Rows from block 9 of a small segmentation model, named by matrix and row number. Rows with one number belong to one channel. Each number is 128 + 32 x the weight over its row's rms, rounded and kept within 0 to 255. All counts start at 0. Numbers have three digits each.
After each channel's rows are labels from the 100 images, of 14848, where the channel reaches its highest value: "place" is the part of the image that holds the peak; "responds to" is what is common among them. Only what is clearly more common there than usual is listed. The data: short English words printed on busy colour backdrops.
# convs0: first 3x3 conv (model.decb.0.1.convs.0.weight, 128x128x3x3, each kernel summed), inputs 0-63
# convs1: second 3x3 conv (model.decb.0.1.convs.1.weight, 128x128x3x3, transposed, each kernel summed), outputs 0-63

convs0.4:130153140059069117120129095148125103153135109173128138101085169139111150067171150174093106163137101144092130136101113118081097125123157160163169152133132143092121086165153069157122149157119087
convs1.4:071124086178099101091121091096167116081083153097139117115119195091168102066137117112092140145180131174082126138123134127143114142138125109100126061124220082142100151121130167109145133107110131
place: middle left; centre
responds to: the letter o; the letter f; the letter d

convs0.20:086113120162151123128099077172126113157125095128097143151201108144093169075130108118075111172093105100123089174125071083132091144146141123153167105189132119086109113101092109109147156140087111
convs1.20:133164120143080118127152126135090135092090146168194103111063170177119151088132101141144112145149148168129143132122105165147119101071118106064128089108162063213129115104064104076115074135065100
place: middle left
responds to: the letter t; the letter a; word: tea

convs0.81:145095141154093140085114105180102160179119086101087177110087103143147114111120094144107193126085137153154113164139094139099125076138118090185136121099079118059058105163096089124094178079140120
convs1.81:079097121148100128144115127095126112103147116094183156149136197094123108160108141143104166074115136083128083133084112134135141062142121133135125125144130117181179096073138182092146079149134101
place: middle left
responds to: the letter s

convs0.48:066129143115110098073100078130133121142167113217107132148164074170097113097150069099110113092068152137113070174129118154098088081081139102167150118155126148125115116133100077161150122110128080
convs1.48:120157134120138101144131059142140054142061116135155105182155110136131114123129096139158188118147116128135081173077142089153182143102179070115144103132094157098090117153126115130096157135132137
place: bottom centre
responds to: the letter y

convs0.80:111110028100161109119048187164145114145099112133101181133137125139100110120118117087089108110111149165116120074063122143100093135176104106158168115123139054091149144154126150132120135120099072
convs1.80:135124117140126114115194120201099095127151178100107125131176175116155093211073132193115149144108134139159167155119166127179076128089086104145135124155091156158137106144165128143114095112051080
place: bottom centre
responds to: the letter c

convs0.65:101086070066105126105119081154086103140108115126102144182101102128140147082090072091097130149169107141144107211090149122124104104151140101177169049128098105131139078092137167112126171114125081
convs1.65:124160124148168128121119170123168078158082163183109068053127092156122070115109093126109143133085149127157112166099094137125088133153113105120150055114082073186137118100128094133176139112156147
place: middle left
responds to: the letter z

convs0.67:106119164116107199125073123105145120122052080106107080117128092094129101073153216134159115137135161153101105193157128125136126045118101121111126133088114145097128163119087126076120133078100072
convs1.67:134057074130206112089145109031128135165168126150111141098097078155119158090103114174103125137136089090157125156082095173134138101123117101120118136072089111110126105155104079186096081111094137
place: middle left
responds to: the letter h; the letter o; the letter r

convs0.127:109121136113133116094100099108085090119164086093223171109140090095117190108102148104081092124100122098091127089135113116039089115137088147152131126146115131175123141130153099170169101082093089
convs1.127:129131084158113066115176111126067124116152118154103141135129162150121104131122163128138101162126127121103119080117084077143123200121116073121153129147133117114131129136152143071075121069115215
place: middle right; middle left
responds to: the letter l; the letter a; the letter p; word: plan

convs0.76:096109077120155100128122163183142097108124115114114150096122077097124097101185131106161106107094117167139185171143128100132111137142088152123128077109123135130126115160131172135155140109112101
convs1.76:119133123111172142090134140111107146141152099114116171101105143097116097126102147143117125106110115156052134117223106128066126104103168118131096178167151146163098162130108085098172142138154129
place: middle right
responds to: the letter f; small letters; the letter l; word: leaf

convs0.62:120099113132121107124126093144114089111125209187111117113087132089112124067088078127093120134116097089073132184124101138191140126119092058108135109125125131140133089121097163066114125187097106
convs1.62:111179140093113143099118144119103105082133104165143165169201142087082121136159093151076058112112151127155111088186087187102184122131111113132102145139130120111114137157150118120120092162141099
place: centre
responds to: the letter u; the letter p; the letter c; word: cup

convs0.45:064255140104089079117139127171126118103096089131101133128117073116132155086104131122068091150079147065089131139165083111117114127146129150141149141116139109099108109141089101118134156150142099
convs1.45:112119127086130166092101109144113139212100120133152123123145184120086123135130127123138121082097133132130177134104136143177060158106074127100143133080156139167151155194103134126112146089172050
place: middle right; centre
responds to: the letter r

convs0.46:113147091092127116146073156065153124159132128135125151166129099103120081090143132125101122150123146133094125096124171136071078152120246097118098136108129113087108094166137019132112131066116108
convs1.46:117087148185119187139088129138157140156078056114190133085123113177160167085126138125140068112113176111119120117120046123160077119156127156131152144179100087163126155115133085133160092108175077
place: centre
responds to: the letter e; the letter b; word: tea

convs0.23:112159098131138115187138084194109166107118103114112145053119140126126159123115095134133046108129118122133065099156162122098082135173141117149138073100216185096125132182146107119156120165072172
convs1.23:096145110159074108095115142145084135186152133189102073119106134080120096115080090165152097193067141139157153133152134088128187076104117140130122181149082110106135116106157112124160128151142112
place: middle right; centre
responds to: the letter n; the letter e; the letter o; capitals

convs0.90:095092151095100099104092079124099080140094157086131122070149139098112097127146160142137136141140111154089119179101100197100171096140161114112163227144155143138137103146108111092110102104114143
convs1.90:149136075225134077140116131114093134109134045052094070187090140166195137173156136135041144098174173138129100112160102148112136148081111126130143088123099170126122129122129115117120104128090120
place: centre; middle right
responds to: the letter n; the letter g; the letter i

convs0.2:068120143092106164112145158171145138108117100204126168104125101080105193089122090078121118090072092142165151144142055135114104115175096114178137076124136119168182131153090117146145089093095057
convs1.2:159035133136103153130105141112134114184167145132142132163168108135136169121075175141117072119116106108113153091105118106142156143128163152098112110105118119098172156119113171134186120186081211
place: centre; middle right
responds to: the letter i; the letter p; the letter g; word: pig

convs0.49:049083105106079134118092138129105108155127142102142142138097071110100165111108152164137131141130085098132142096105116122118148144126156078117087073186111092117105143063078151082116133138092080
convs1.49:168166154154169070074083163139144161132063110146166140102085119064154128126159121131101131135126136104168099127161162140097115104159110107124091149162098175121146170107162142164140110084181141
place: middle left; middle right
responds to: the letter w

convs0.38:134074131060158142096129098096117123095071102056104168124108134090100199063096148147124137134121185126109181084099186127079140063140078118161149081104151151105139118168068115147101149117105089
convs1.38:098102109148147111131134155153135127057129073178172093165151135111135141112178095126078154097149115171215123084089159120176125125093116148176093112150145178125112108145118151147097077141144159
place: centre
responds to: the letter o; the letter x; the letter b; the letter f

convs0.11:110078128084130126157062128116080082110130108140134149141209151124070130074131111117130127156137098119166100171165188089089080130118219117157130200107148178131137133147108112111169137157126079
convs1.11:159150098142054105135157110173105170107079096113139143134145132148176143199163127163110137103106172145122136187128086144129062167160119154163196153112134117101100074118057144153084060142171159
place: centre
responds to: the letter e; the letter t

convs0.63:089096142097167148096147144144151116149101078108155144104182105140115142092137087093088110092096076144113077176096088122168109106141124151125120104116111116097127129135214105141255088095088105
convs1.63:183149142175139102102103154125140104089106109079129107116119113127083104136098118152115106165125141149158111189104112135071133158175172135127158094175160096176178137104120094063069131136209122
place: middle left
responds to: the letter f; serif

convs0.12:094177115098153093120138119151148203224062079106183154158116097150096142161100141176186113106182069090096078076106115119066116141100128126130151126160089150103169157152140121152104131121099103
convs1.12:155152173075085096079128087219089126085141154108139160128131089095161080115159181127166135142082141126073148145151125143130152173164142153109189124109173123147131152158108114137130138126148162
place: middle right; centre
responds to: the letter s; the letter h; the letter i; the letter f

convs0.86:134088113123107107104124112138137120078129082197148196122147152138132155053109132122100106125085131118098119151079103117101103144119136089110135116124131069107196088104108110122130122110106118
convs1.86:140147155089041129099130123097107145137188104083101125167211148090062121145126170158145093154102154119150111155113123109148110154183132119151158163151147123153141046172182141109108172115130070
place: middle left; centre
responds to: the letter a; serif; case: first letter capital; the letter i